config.yaml
image_size: 64
translate: 0.06
encoder_activation: "swiglu"
encoder_positions: "learned"
decoder_activation: "swiglu"
momentum: 0.9
epochs: 3.9
lr_schedule: "cosine"
weight_decay: 0.02
Rows from block 9 of the image encoder of a small image captioner, named by matrix and row number. Rows with one number within an expert belong to one neuron, the router's apart. Each number is 500 + 40 x the weight over its row's rms, rounded and kept within 0 to 999. All counts start at 0. Numbers have three digits each.
After each expert's rows are labels from the 100 images, of 14976, where the router gives the expert most weight on average: "strongest on" is what is common among them. Only what is clearly more common there than usual is listed. The data: rosettes with rotational symmetry.
# router: router (encoder.blocks.9.mlp.router.weight, 8x160, trained with AdamW), inputs 0-79
# gate: expert gate (encoder.blocks.9.mlp.gate, 8x160x160), inputs 0-79
# up: expert up (encoder.blocks.9.mlp.up, 8x160x160), inputs 0-79
# down: expert down (encoder.blocks.9.mlp.down, 8x160x160, transposed), outputs 0-79

# expert 7
router.7:468569476513522466448546543493455489563555545518562532455511514523574545498536517473432479472579484494519478469522527478544514467488540486455551501491490466468514474548494455444475468465479524549571507509498474522541569442522474436525505472
gate.0:486518540515532526524525500537519496487465481542523458468579448493489505448472536550486492467566470476523543483472475450434427518513462513467560544461450514509504520535476456447525522440492544445529475403562426534527497535589438596489469549
up.0:550507528518521465467478481509472533514465441478492513540413535475509512501547394503550522498563433490509548469494562493516522469561511447554530520516475525517507459451370468526515435524515466562504536494426477498557514432504554488543508476
down.0:564432526447534535500496440511486572488506605411536522576511473482475474518470529488631558551529508475518473447484538491464502515513563473516443540513424466518536513486488470535617507520500489487481548535412527490508508494476469490407440468
gate.1:491548537530498506456526467505452503493510559464473517494507527464436554509548490551542495539528539494500520529525469498516545547496555556515474488541456557515492443520401485504489597515481457476488464470531508487379537521441467547533489568
up.1:561510595476509535466478494505478561524489500565466531451473494522513544496502460474561484523452517508539536537462533523455525570508550467504499441516505492493483530531524450466483527497525481521549459507501543457439484554471536518525389518
down.1:557495540508546533538507533465441535453459426462452521446522481481580466483537607510529509434497573533604515541563577512489526454482517479515478537512530436530546441559552502445501405482490545523540538497517466524530465506525475478537482489
gate.2:461485576498526519440470411516473504522486481460438508482535523468548556531520513541490545416462466523470541559469464448416529554450527448540555482529501516510425490495510425527488432535460517506509589532528525453524492481486517583518450595
up.2:513548483471455534520437493554524508459478452509568499447484475481453547445470497451510511524505650490524486452492510522575490509547488472504414483440453473480500541535439529435529468448544477496547470558540497500467537544452516429467521448
down.2:471580457521505429485522500480469526457449486434521566462526552563498500446536500447512440546508500468546414510538503511505464534496542448514545483493490427488574474504482485536603540493526436516508486454543530435500477542540490549516488456
gate.3:503561505535423503544501507516461447497496485534590521439489494537510519405426447553469555525552472532527567476576451486540504516443490579461404453511500505446559441503508515449476497473420521574537462518509492514480542502454508514502553481
up.3:448500489525470513545498548507540424527440495527510513513493567475510469457559504499387488530561504490572484491484461529527531470493560551457518477550471450497533506507447450485435567498459561489497430503525477493495547470490505499476527583
down.3:534518519542510592511464481539526452532449497427552474493404519493421470556457476453480462546553473490477545531512612484558498476462458507478502567441492480529502434497462466487493511467476585534512529436566451477579480558557451467496472440
gate.4:533513573527461499437459479475500512548494543535463494460513470563579499517582512503476532527481490445467538525538484514504512510535494521586494532539514492539480515487499511528495541523525539424467516495530525435454492527496510512502537473
up.4:476514468523493569504439417507531538556495554567515564504514472435493553583545455434399519516497471477516429547561471476571556551539507424463585450458536498489448500540416496500430417521540509454428467478512504442491492490509435488491449488
down.4:532568425498546475482545494478547536504490431508469540476477478578533535539506464503527480471498511536489480534529444467483492467504548476572478524458553494432509494550488553558500485601445514508529475513447490512461559497528458490488457532
gate.5:505503462494450476478495506521490512492502431551431544546496461479447465470463423591542540449487432520545493455456435522552522503449403428539556456495515438535584512473535492530534438480462540527482451570454540476551504545520483489507492519
up.5:443558499433505469492467426539455477535450524472466424489579510541480498537496444514420467508417513599435437524429532493437457481476510477514505486500543491411506517485509537499514481500491492501478554457514478540596558494543469561443504469
down.5:564502498478481508508418585510606513508473424488419498442506472453512562538476490491495464448516470530495445408443429549499490539509502525435452522484513517526460539490486532512481530453458499470497451540604453556494422539494552467494549415
strongest on: dark; three-fold

# expert 0
router.0:490588514519513472430605484532473483479498492510556570466527466487528532532521455498495470426538450526482509446491483437545503468465499450414519521500534469489574459536483504453503511461558495562575498532507460443577524476500445484511479463
gate.0:496517472480568547514527494450524522478510499549474442466577524424541484544527520420519525496528446488564514512577455530498481506525485512551542448521450450536576464508590526488522519493492433505457538477555525485534495526564421493473487502
up.0:518436486557449486525506455516475432426528500461530544500502446536537477570466489515581583513520540592447487488490564464522491422487438503489520514488468507518512468558489502485486511578499574531433522494563470529445512485492552480473507470
down.0:438465463485510579489586470494542533490442533468463442538573529456539498516458443537501478508591485473479503506527550481568462478582467531520598542469467530555442501494459504445567437433534480477476487489512467450467566534486549496502500531
gate.1:573464485441434481495478497441429557496568481450458520504467455534422561480537403507501504531517538479456557520597483522472515524511484425436433459551491555483487554490518488446544477517465447609429517508502527485434467480518527481504464479
up.1:532466503469563462461482490521486473509469493517446460551508467510505530496525497494556533490510483571510461477505483532529525451521559476505466521524499527470495524528537469519494533525417528517510496541513583476486496533435448487420435499
down.1:489513397456538469540481471551499491494531456505485480577506483502498506485559497519559463489496454500508513484512518498528487495535463531546474503510553532472471492514512462410463542454506543516413507480491426528465537546439511548585481489
gate.2:566507497481502458529525473453466501551538468503504455571450458528472519540568510526569503438457487596474530525490523462493563455435533407426523418542514472523434452481467439496517484518474475539536486505497512460521472561503486536534471534
up.2:433513456486553482463478502580439496478547490443475536444572453414516503488399466518443511480416551481534477483483451518438437471510480558575522493449493509505548475448508508453485507504483512505473537539476498479454443484535502506505533519
down.2:511500436493499443546504473544556521472483533556436439447498554578490407539578502507519398509482479527516443566528482587499509534498454507501522466514519511508431491467498498513478420449544526473461536524456481535477512448471490450494462502
gate.3:422464439506445532507504510427498529508474620495564467496494434530525472474430494540463556479507474501514490572540468517521523572521520502554412464479514476505540504552474433508456498510460503517485517500589423531453505496526547539457493478
up.3:498579492491427514504525410500483470495524440491458478538493459524513497502514454473418402514506466487527570510499502579539510511544528510535502531554489541475557515453492455509533534457535507496520467522488447468518455541404475424541506474
down.3:475486462547524441434588486521443513524593536554551489430488439454528545502515499499520490508542484526513548491469445477464454498453528437533462471515483457470470534455474530472492497499530610521600503515488524505502467501453479402474542510
gate.4:478514499414531535496451551585509454517527543591547514499478454535544546512484513458529515486486557467491483479496423543481462494493512481435609507496450490499505545552545542461472554590565532526495454487540488496457472508557560476496525491
up.4:496531530656552462542462428494415507424486495507506568471507537523462530516508477558503524531551526449500495497518502496482435477465510530569456496462541572506487454506494472547533564432534443541478463448423533514541524487446466448512427565
down.4:546520521507409528460412519514531507470509577568505539505503485474542449544518541466485531522543514486445454598463576477493503498484522437438502505583459516509523471471507508515517497502556541544543467536521531490446519487553488551456550534
gate.5:493562412495418513518480374477463506531480509500444570511489443491486462524466532503505505502508527499506537446482433516511515497459504491498527541469456532531527522444484634510495573525466495496438455462507523573547478527435545567506447483
up.5:515530455502424483518494545455503484473518548553550512468477459495538480470565466498467528500518517462462512498486429479436525488537469476445525504584518489520545631495449498508520567468524458508530537514503463473493584457370555508467486477
down.5:497461527474541530504455453441520506494465575528506517506500399396560541573514490490551481485522504429492544386506517547455429451523517525450566381467512485533515535534484440498543533583508438417468461487502452505458529481540455455482520496
strongest on: vivid

# expert 6
router.6:473533476516504504474540554455454485499504565546550544513456467485500493489471551420419453514554505562493495468532535471474492472413461465461480568492553468458459511537444499481501464517467526524528504523541466452493472498560497448564526425
gate.0:545472494583487502539469453496517488500504542474432447508470507492435545541500514587488458450537553561497509489477539506539468510521527520461464550534505430533530412484493499474514514553482520532474480500532469470505510595516499536503497573
up.0:481527558589451471517551540467484471463545458462445473532515508462466535514480485472536482546493467467520460400389512475463449460527476484563434540444419474536542457465531494436588524527536464491543502497402450440531448463477522528554493390
down.0:517417407570582492516433564488487553541489534462433485482505506549561497513610504507522429577499540499508506527409449478491508515487447479608472507469511435500532506479473531530473479468471471488510497482536607456535464492495506521562458542
gate.1:455476467525495493536562470491452515508481474535536591460438580515503462486587528479489516484502454533544471428526470484547463509468449464503524448503496547526583510475494463445421587511477532511496560477556543568490497506521520521503471472
up.1:493554482476539514534563401463484511501410443480513476544468468503456468522481523537601540519486521510547492453496543506561513556506500505400461481438544478529504480453543515475486510477571505527528511438474458546494439534512463459495577471
down.1:590520498487467434477418548492495493501472477509492385561435497558548490486515461483538529507494485507546458513489446526537526475504498556477479481482514498532458509498493565502445499512479478520481499562549504540514445573561509547421491545
gate.2:483460491457496545516508588493494503506489557496461483557494482518502518479462494481425520478422537494422529523468478425522517498568508548533499492543479522450435472529467571539488548388410516507498532554491554513512570524511560465442483489
up.2:467435431525549465504513478444484501510487532444499445593511495498538566492447472471443516569435521467466454594563517450528451499513469565499494514487518473477479441524489485522454521449421492461487468553526530525480478585476538485479511467
down.2:505520486503537481550466493538502531530450414501486455544488478524546452521443533499410547491407507423447423474499461478545457502458513462468452500546494531486537545501524507485491516504607550523487464503551542486431529500525564497446547481
gate.3:470463537428492433530532474504413465484544544551456478474507526463495487508483471477499454416463489560472474487472510438502546519468443473504446532465457537477483481497454496499401477488490493432492518445467486512446478565467535505502558466
up.3:539480520451472470489495516519502553539492556486439459530518475420466567472444521510501480480520464555590566544498575469523500464553534540443458513521529572504509460489529480537517502565555481412572522495496433502474541480518495519552543514
down.3:506502514479498510499522487525520561446481517482548413475621449494449522478468482449512507482473565505552474564564482484539482430437505471437485485470506493548467448435474525534509557479481498463457499512519474535502473488463431499492500559
gate.4:488575457435499529444523510471535462493494543546601432453484596452475466505544572481498447471442541536492471459476549540442489577497504504538540538516532501511550487408479489546483503490542421522478492438462516526523500488528450506510504526
up.4:465556495524518517519545531548472455527502468476536444532477486501508535483471531502512488518514502518592579559512508574565506476542511517441500463554457513466533467508457455515446503520480489503527440520518542452471513419422497454402484495
down.4:527549551539485495532527544482470505466545540503548566552463362509507483493480466475464462482508502431530540503475519497476488424488511505566544525472513529562514531432517451465492416523447494528489464579578499493516536489582563522542478522
gate.5:545528557542503517519450539428499541521484468517444422486483498439525476540504491539578541558487487540428509560534507508447529446432542550529460510434460548508453566540487558410464511518524501507548507477452489438513531454433498512538489462
up.5:535489552538536535529438588433447517532448517464555447537452543492552431469484474543565483563464485546404507492493478483534514424433494582540457521493447491530470519454534501490539520475450502483501530490480469473494533466410494479500465480
down.5:473510512525492517461485574463487520488518501484478548493495506425489499529589500557506480582554518506513539449518491501453464509473577478461539561523552461563538483463490540536477453525458472471544542495566572467478511476403507403617425460
strongest on: cool; three-fold

# expert 5
router.5:487536507557545477458535586480483485585505514487526560462529486525533550531561559490540503531540449534495477505521475490561552471511503487472563520482499436459551464538490470471566486480464512523525516551493451549478526450508430444510482449
gate.0:484464529566506468536539518497493522474540514502443532506471445463478467522484556517519474509491478478475443493530548494499520624525498544559484558588578495591500474474526482471516415503531467493536489517598560505489511550536507445592463488
up.0:527469553532540499526533521528535473508432509511449433504530547516516483389552518477424467504450511485459605482495535526532528473525453537530485445523503488482546422491458531509399505437513513425565479508495452514543422475427508497499502515
down.0:542566468492540460474523506452512521435442492502600439556505492473503551451521514477527475534472497427384489509507461536551521533407489445478506515562504513538571543476433490448518461525488447568544493500524537457459492465434448458591472481
gate.1:483611461515562495499505459465473568465481520510483544524511482517508481487531408502467539495548517484494477552518393487498416476561455443500528441483489459475502505558472523582546523500477435493497567521482547532535555581510496475552489457
up.1:502528481502562479473487438560559516501485575514550516506514429536471491504531458463462547446518522497473497551529517469539443479527453518505535385481448511447530508499462502594568506464488489461526513490521552506518461564476488481439535465
down.1:439542520449534490477503484460506507515435478487475488454502505551522493521414540524475468426560528521543462506495504534426497532525436516472529533517434473488513423502446481392468511509435468512552465459595468495445463493526503535489529534
gate.2:482481606548517495588526504505522508524398465514510447579489544414536454487549502528472468529443450503468447498513466454433480496504448474491480496503534500534521527591466495529473513448521500411551436517477519483522525492555513507547541507
up.2:526432480556516489465444476426488525478533449468471587505503477489517445491551505572510494515474504466564533510423440552530506499486511467496447562500452482456413488414506539483578447536502478529496476522472480450505408568474440428461527516
down.2:540464505479473458467435490585575540493504555460501500606432479528441507518468486507474418495545479516479542477493504460435487453467520534554517488509512494497481452583443521434477470564472476508439501473542570518522524458456541431490503459
gate.3:511565464512493514525490525399478526476517494451504490515530583453514566533600461546501518474484431555517539477539552521455552477498469569529533495481521525466550482456537447512577486544500497471460491482515454489529486525512511529565539551
up.3:548560512455465535493520480492510489464513485458506523476497551486456515494524469455537473476410408526555499496489493473383577541463493551471542548521528458464540456521450457466534452514491491513469507400500548450560373550491409525509417508
down.3:432508546445479511462478465564477530455432494482535546413499513533517470553472564485481464493423489543492511493478528441505552534512468590486544523556440523558523486403516486482513466523502488490565482521501494458519453483481524546447522504
gate.4:449590556471469480414456532462567506460468462548542418498418462525487519519453508552527561540531414458572500501493513515476454521557416535559507469530525492454448442521445487514492541511526462492497472472472459521521484590493531486502524471
up.4:514537477462533489462550548465440449548507461530448468507529531520545527538496465527508548585514440511493493521484526502455476512496482516447513535550411521445456441500492481497514508570468522519479483501546511530471488553470439615436521478
down.4:542505592568544545576514504502505518458493511460538520518519404482501492559486525564510491498547467498519467532464515561592511505501568530474455494485448529476460509476514530464524493511404547430537521547538499464541540506545559550530521503
gate.5:512505486482458485484500408426452527499499521484483475543509503522571493501497509479488422554469431472512597531501497515511572543487445450543509477489541524521546527539490470437504427549478537523506469504470489565448478496438543441539525457
up.5:527556545527556447513528541449521467462529424537491496521476576528560534475446476500498538506507537501548554460535487503578543502388493507570451507485507511449546519438470507443430508452493516469485462488500524530520530600514468535512547478
down.5:546518475510568470488566438577490517567522455445453497506463426425515488479503511519512512506479585402514461477455458425464456496435508549520514489517518496449528542528444493547505571521494482521523553524456502438436368512593535569515473484
strongest on: pastel; three-fold

# expert 4
router.4:482576502592523446443547557489498534551592499521516532477532486577471518509530526463447433462594502494496472485578477513598490403537525469441540518541472482420504512517478466496537470489543531475525542523540481515534495472569464461503507437
gate.0:428394502507534444545446429479537550506477532449442523497521456547483418482459549469450495536493506498607500518471488523527530516548534490519501532440455461466522511491449445501463476465520513511493489542473514543540551456519484500515546528
up.0:505487491555501429544509465490460457461532531489389534515485513536526447442441572495421560504512481484520521474470466471539519542478524520466507541407425449454519503487456479495548505519494582491440472562489503427493579470455500451461525482
down.0:490561408465468476519522511563517505462565384475502470486519509520522468508508499504490543466472512500450423462469476431471508530504460537536491457463530452526528562538475538524516478508463471502501428430457481519467485517564501426531490489
gate.1:492464517488455545441518530503468484509458515528522510502518452493522539470479575522546575499481533526530476529462474489523479500532453478496448483547591526409463489524485464481484471513612495479487491519494534480565420559471603514481532543
up.1:467472482464519486421459479499511533529498534498486470439500575505475547463457497502468488524542545544535538553485459535458506469461577477514544488501511521487393451538569472449558438597460501468521493484511514542555472487459497531429491479
down.1:507480547561548458470489487455529515546497493488464463583517520554421498495558542471498524500576489537469490527506449511454497482491509456479482532434457506533457517538516508512476503497494544487462444497514479503533496468457499488441581462
gate.2:483549423516509558496468477451491519475478573451438495489488514534517510459501485449508416462518576460512504535559481516431499465516512477472490474460436478451547465538474547542474489575429478547514429486458497497459517472517535457544409516
up.2:508477509482510408523490499506531484543523475481485528520504480363506471486443557518469481573504432541511492466445497516513508553499567484507535437599547503538511508483561510422588554468512494458513532489499381542537515514439454491464536504
down.2:525545519530429485562453533472545445494439453508549484517461521487501555524524502466537515499459508485559444493568466531500482538435499462507544531522487491503456521506483479470444447486480510514506432512539541491539469501447529551615368456
gate.3:570486504502410459578508524506503461495476512500509444527482458479480443516499432572516529554437478512589551523479542406454487540477566459456500487403470517405486541473494568471538440495493472509499467502504543503475523499419561462451446488
up.3:517531513531565515464426404447490478471480448491478539498486556476484492537512550462491458524545538481470502491511492576522511557515466565571549513586529462667506466541476432524573580574505493475484542536400464422471486447531546481527484505
down.3:470440475511492469470477409515482468606468496513514467446508410461455496483454539522525402473499483483496454377471532526446459441454570441460476496544465484469471454540492534475491474469525545516385501522450511479461510496529485579471449518
gate.4:514483582540535474480490463503469456471523464445526542449428488469464392443533465587563494513458557509507475455510527500491491540503487540485510503509501453451472498485542502412537579382526500485513524460457512523519497498519503536539508479
up.4:480499498529486561511478414504516452502521501516501530470502479456495432550516484521439521453545476485512491457566525556455431536534461526473476536493444483460499499423569537542487468430524513424515507463491502452471487469524454482548487474
down.4:489498472472439477551511544494531452585495602544503457502472491585519579459575519491538533475534513533518470555567486534555459516571479526576479490510473540518491534501453528495513503458489497552511499551457464509556548516459402439467516490
gate.5:571491444452485440461495562606505488500497534481472495453508560504492558488541456484533552509521417531494476480482521545564468552503470543518433438483516456461554536521501483516505456457487507492484458532502485457407512494535479533472489556
up.5:515455544398466490510447490575453420485505519472536568437508431522512517481527509506534388485485454442570457447438485481463451530493467561549472480509490524565556483509516528433440534444499439467481433507529454495471495520460486507516477592
down.5:542444479580582487511590541516504566533513491551486536442517477463557483479453559546473498478460534526514511529417578533510591460538509483480539408491465540488446504570535508516566504498491536521456561551485526410485470419525489498552516522
strongest on: grey

# expert 2
router.2:440491496547570484453578594488447434522541546500503519457478541565522511511519573481484468466562493523506482439497501469516540446495579513499519543509559496475493502510494445505498462459456487571490495491558463484498496405558474531529460470
gate.0:487482534430437492567449509468516406517535550587496443468462531488489524548530422586536572535500551513499509508587494488522515456505516517510480545434541534505540524569509396529537474504521487466436494473460543488504538538467462503509461478
up.0:507489450506508570578477554451525544436524537518415460463442551518504513518558489535506482564491559502555583530548504497488447518501492508588507548540532570545446527505471540586517451511499573410492506493492539515474526511489553493502489506
down.0:541517488561476504457464529480472517548514481569498522519578480437501461424527536524498467536532513491472508546542434484498490404514503533495478531479464508456560521562476519482429461504487465525480501482554476521474568553530571546513542479
gate.1:478498510544518525442514468511418461510489509507515497515565548571462489542396499456459460466464486493498503518525437500455556513504488528524422507554555565586488529450476525472485482520513486459535470530456480492533509587524531500573513501
up.1:496550526506469473473523478472539510417439486483551507537499559485532502487501492505444530492497501447501548478513482537440484427459556543501483455531545525527447530442481507530531504422493522456560485573424572484556476508535521581484525538
down.1:488521511508565486446529509528505591483548475433471525503519439434468503551575553538442510529488503541473537532471561519471486475525566424511564524476499506462526468417513477489487493492441495545462519569495526567482395484531536495452525505
gate.2:527490564474470552526521558494540520513519555496442481518517508475476555540468476469526491484456551479494502540515554488465473503492503491422503571531547493507407517496536466545486448465497516403470479508490536488515498492418489473519536522
up.2:469499486494508443449504462505505527521472448419568502463567476476499463503469544472511423568484409516535540514501392554541520500497439423478422534459464537508553479516521456502549472517514490556500590442534442496480574589559482510470473464
down.2:432508420505505509422431521500502510506545534533439498468558499428481541509511470596437510545479545514487552493514500536448481505597474498558482534526495552480493502545508503528473463510532498485511508484540566554452525515581545469456615502
gate.3:519453456518517497493441488463462538496446473477498550547477531478478543495589466519497445541479600568463529536512534563464442509538541557495537503433551537540518469460499471463445496510526417497450416524548512493525453425494441478561516538
up.3:526523489467490496468457535467466427473487514492499477566488525455489465516552473487527482540457570543442546486527502585488514496502519515524481507530568512495560587525499538541518537466475454462450477472556513531513503457586465455507507534
down.3:570474543435492445480505614434564473572443403474478511583471553533589463543565500505429470458491467505531476474510531579492486471550485508544502507536528466541485530467452483427479511462585500529467521500503537499460458513531510448503437541
gate.4:496400503444508524526506506548536544508522518520519505534502528598508496508476543516492608534448559498537467503480489459447530485501485530463408518555507530483442444486559510520442499513509592524533488495502488553475518440507594528535562538
up.4:484503482536524562528552554462499578501512499560507477483548537565502570524527528494496565542460573488548397517489534472488601479433511463475466478540499461492457482423568552522488435517479515489542503453505487518541516388539570490505563477
down.4:494475523540549453553505483451557440530491506442504495528513475477439530471444504448463487456545514523456477529486483495531422472454501472461589541507503481489537509475464436425543487430546498455460415557486477484463551485456529458468471556
gate.5:495480484567430430549591574497571442534504476458477524532487493522496483511447538507543495462535493522495492550466544471406571488481511531522452537531509564458514535492537549492507534503505520483438565511474488493493572560552497551478408538
up.5:498470510443521510492536503457413388479566536445424487519545497506519463508518419516441555496490454508513470522588581490426491550470459435469592519534457500448522525560484448513507462511482525474514522536405472422470493426462532518482498490
down.5:547566484459518461537534489482491458565475501491449390457441561601523514566493500527428567566450509502468449529456476533477498504548537467374475485560535475480451512552484555554540477573507453465461545401549562476455470498526479481527510454
strongest on: warm; nine-fold

# expert 1
router.1:492584492546535451438558527522454494579556566503505600458535473539537539507503498402524445497524461462463436525513542476550498441478557467375517497545463434496491512568498489486503473431481517553557533566505476561495540450498461542515515498
gate.0:498480492511520492526440501477471504530461531479467541525468484480505455529462527558538578445495535488520518464506575464520469503548499440523447459579523545575482535544534472442508489476470524531542474533499558436526572525525487553497465478
up.0:527522488586449547491515470448442472586500498494530467485429499516555505542457480496483518462521532526452443454498502524486519472505518474462450500478459547422431467481543521489512477510502469460521492473493517455423525585444482447529474565
down.0:486437565460540447508570497432505511482525444461535520586472443567467504510465524478449499531474509490457433582502353537492478546454541522501474535449483529530496475519486437515491530478539504516504443489414505453490473511455482531583509464
gate.1:459529424508462438428509510482538462447550508488522461503420574551489502515508554572466500481562598495494607418532488547516467501416449486498551490550471458515533480481499530531481550510552412457550470491530442418518430572508549486450515514
up.1:545493511529552536507449557383494523545557470475487481470489446477490422503451504506495496493528486529495502536492472501546462504554466502457431493492502516538465481546530481446471431472518489471555477497517527538500497567424499487506510559
down.1:502490559521499512555489465527488520454430561517443510427516558548497466545541497398517515511576470494476492548488465493504464484486404497513506452603596537552517447501458524535504549493510460482468439550421576565505518519478423491510461468
gate.2:530489487478487488509512491577531501438538448538520506461552479509483572502507491488483480464482507453485503560571507394571510534411461506379493500465539517431530572553534509505467541442504492447397517518465496462552511544449514481538475506
up.2:474557475504608490483534459519512527584484536496487564568553493548518476465513499503537518504537527475559489518463518580510487515574539496483515474531455410552497532511610434470475472463502477482490489506496521520493525412467549525538468479
down.2:400480504476486509496570557471507518482522505505444489525451450518524489532486450495525491511467504538382539510497496384449492483493496495454488524489462545403480494471433501554508441525499423478592447517503489535530441525510468504534595541
gate.3:547518436477517563497542534536438539512514476516461474453475557572488536445523519538464518491537472501467462498515437588501523525463524501538462508487545483441504460504497492497457467443604451512488514586515560486558479533462436467454496470
up.3:468503506435533513544489483519415468503521505560465538528464472499502493540479515485401549475492429487498535484449558479450501480506535510507476454458584502558469473541554536513551467501479489504454517507466480485483480562557442525451474520
down.3:471481458559457560505492520439502499475461478487407474528452527495500538425487490498552549585415527496460474470468527442466627544551459506471525548532503498511492456515508514473502457503444557490451508570557515486440523453460459566479524487
gate.4:457525471480508481528413473511515442494555500498451465491513528488502515574497424415514561473453533430548474494447445479497554565524510559465486456524521509459463475491516488525475450512463435453448493510555522506466494532483520439553539486
up.4:396550487523471419502504497593488510562508480604423504546555482493466520533458503497509519445527504446495522459484519444449533439527502528538508510449450486494457497523522485506445497534421494482463450577514477576412497529564474510550458498
down.4:451503509524533518490592527450477472493495481484487486475531446576521535478542475501516458488472528443481484469522564527547551493467585457545484433463557555508533516518503498467511563495520539520454533516508478539497518533561498508489469534
gate.5:521455537496489483463471520536518562550480490565511516504519505625521497483542540511509528444465513508516573539452485485518454530468523533462491403516565573404531481526470505513424557561463498485478582370480502415553483475472428536514456531
up.5:476451447524452527547493477402481460391558481513505459549534579491460522535525480427487508492501453525445486510444433528484576555474531494500591568485470495553504535448489535465491523471472560526455494516407492521538454477547526515443467520
down.5:519508506502431501495460487534504517451499553467514561515454439585466489441466532533433536493514469485502489505507467524536599442478540479532476521530462442428480450495458452492428522512488511511474483532527504569599492505482416574455482492
strongest on: grey; pastel

# expert 3
router.3:493569536528543413496522428435573496532548467588553523476497498495514538512516496532411447477537486532528488501502502506533501468476469450522585569517475475463487532573482424556492460466522468598494477482523449477521518511528495482558506420
gate.0:532489468420513552500482512423481472552529510509619425513515568518490414486520467508519499456518489450517494528568515500523525501510464520333467547501472507484493533469448479521582411480491470497449492534444494539497456543489522441520568492
up.0:492516531464488496434488508482460572495518536537483460499495547446457495482574536509538477486520498494473530515560554510498497533504430568457495491523495500483555485504467465531551468480529537476586549545521539524462556506436517452457508436
down.0:466462475541497491483397469496540503499583489429500494454504478477422495402544435543548450511500481516510483513496435446519505495484497459555501529497507556417444460541420471501494508516519487512515564506506397516488460472441456434535504504
gate.1:472542527491529514496521498466440466484482482491525407488521556519532487491558493502522522526483432469508481515546491460473501461496558531497538467509521570541525499430562419473454509525532494578600474426587518553499544534545473546486380519
up.1:440521624509489480433560561518432519550456444483410500525536542457517501500451524476491479522538487497487487465525462444523538489456475525481526484501436505518510418421437459521403464468535470552513492432471500457552523486505469543531493470
down.1:553514601535521505569475550543567531482515452546475495476514424465555472556567495484526522527471482404494509577483454471510503545489485469443504506503553572495478573484548546558498474535526571521475513437518510477527544488489494509459464485
gate.2:426534496439466504466442487476499520442538494503561457542524487391443547423516475462473449515504534423554528558513534573520515466505513515509492527384510452534499414440459448468467445502505488537522501548534543491470476546504441470458513439
up.2:500471458523534549472504521430552463508464511492557467522474471576538418566597464478540567529477492577477422446496471512435507504472493483467575509568530544504531547549457514440486541487478494513479457534542441556465496535396508561532469484
down.2:501515455548487440461531434462503464435462537524525516440472507524527479397482385489475512499490511471467459571520526486489494474455494500594498531527453524468493454438537542532486527534468410462512512498497525520584501527521493419547588548
gate.3:464445441566519422517489483493448460374503508570552498557528490470482520520483536578523505480503521522521504537584499514596537498515484492589580490465569520527459455469533473537443510561452538507426457465550468489436553548522500506496448456
up.3:436438477486540543524468530470524428489528587503525467563446527508488491457525535483473499455477513458458460499520525436486561556508548572472497474450566503490541493513494474484450478471479504520468538557447460461549475469453521465491553584
down.3:505565570568525533438511523509582514495489496567462496554454599450494554457464467549542558556516424525376506534521436548522561500504522438547508481484467588547475480511472485508460437511460525541450479472452539532469575481496535613486477483
gate.4:551530565510586522498503504514490534564491483518507405536502524489545461516508493479495459462479468473531503485485523520510489500521535545521487483449521525469502458502493492539502509512577524471495545565534517525466516557488566487541568510
up.4:480437529494506486543526523512518488504470474481465506368515541540490513539503474495477490469528505516488535508468456499504463448504428521404482511560470532565520510497503518438545459487419461496553466468457575462514563516541441555473499508
down.4:460450482447483511490521459544575520416526503408544544566493549498446469493496482515521515522512513470509426557548521465534486510497521553556502534416496480413487569525613474442470542500494473516531568539549501515553495476528469476486478478
gate.5:499501503550426556470473518532505454481466394481529480521451464510506490500494491491464450473453459487578531555533572471433471515497527469498529496462518414496445499512503484470482464431436418536596474504503541463506524465447513524468498518
up.5:477482442496503485461543516481541553495476499536493489478507437473469486475458573476533561488511477509510475483553467422538446523541510470518504500516496495479418427509541483498480526542467554426503530472534483513440493474600475493429470481
down.5:536546520552461499460524471495412488467510511492550460517497486546436441490432555475552505504544537480563501482535492487531493501410515487502475497520519487494558568492400482497500536448496520436489504477505545499518512542445516568595482540
strongest on: dark; warm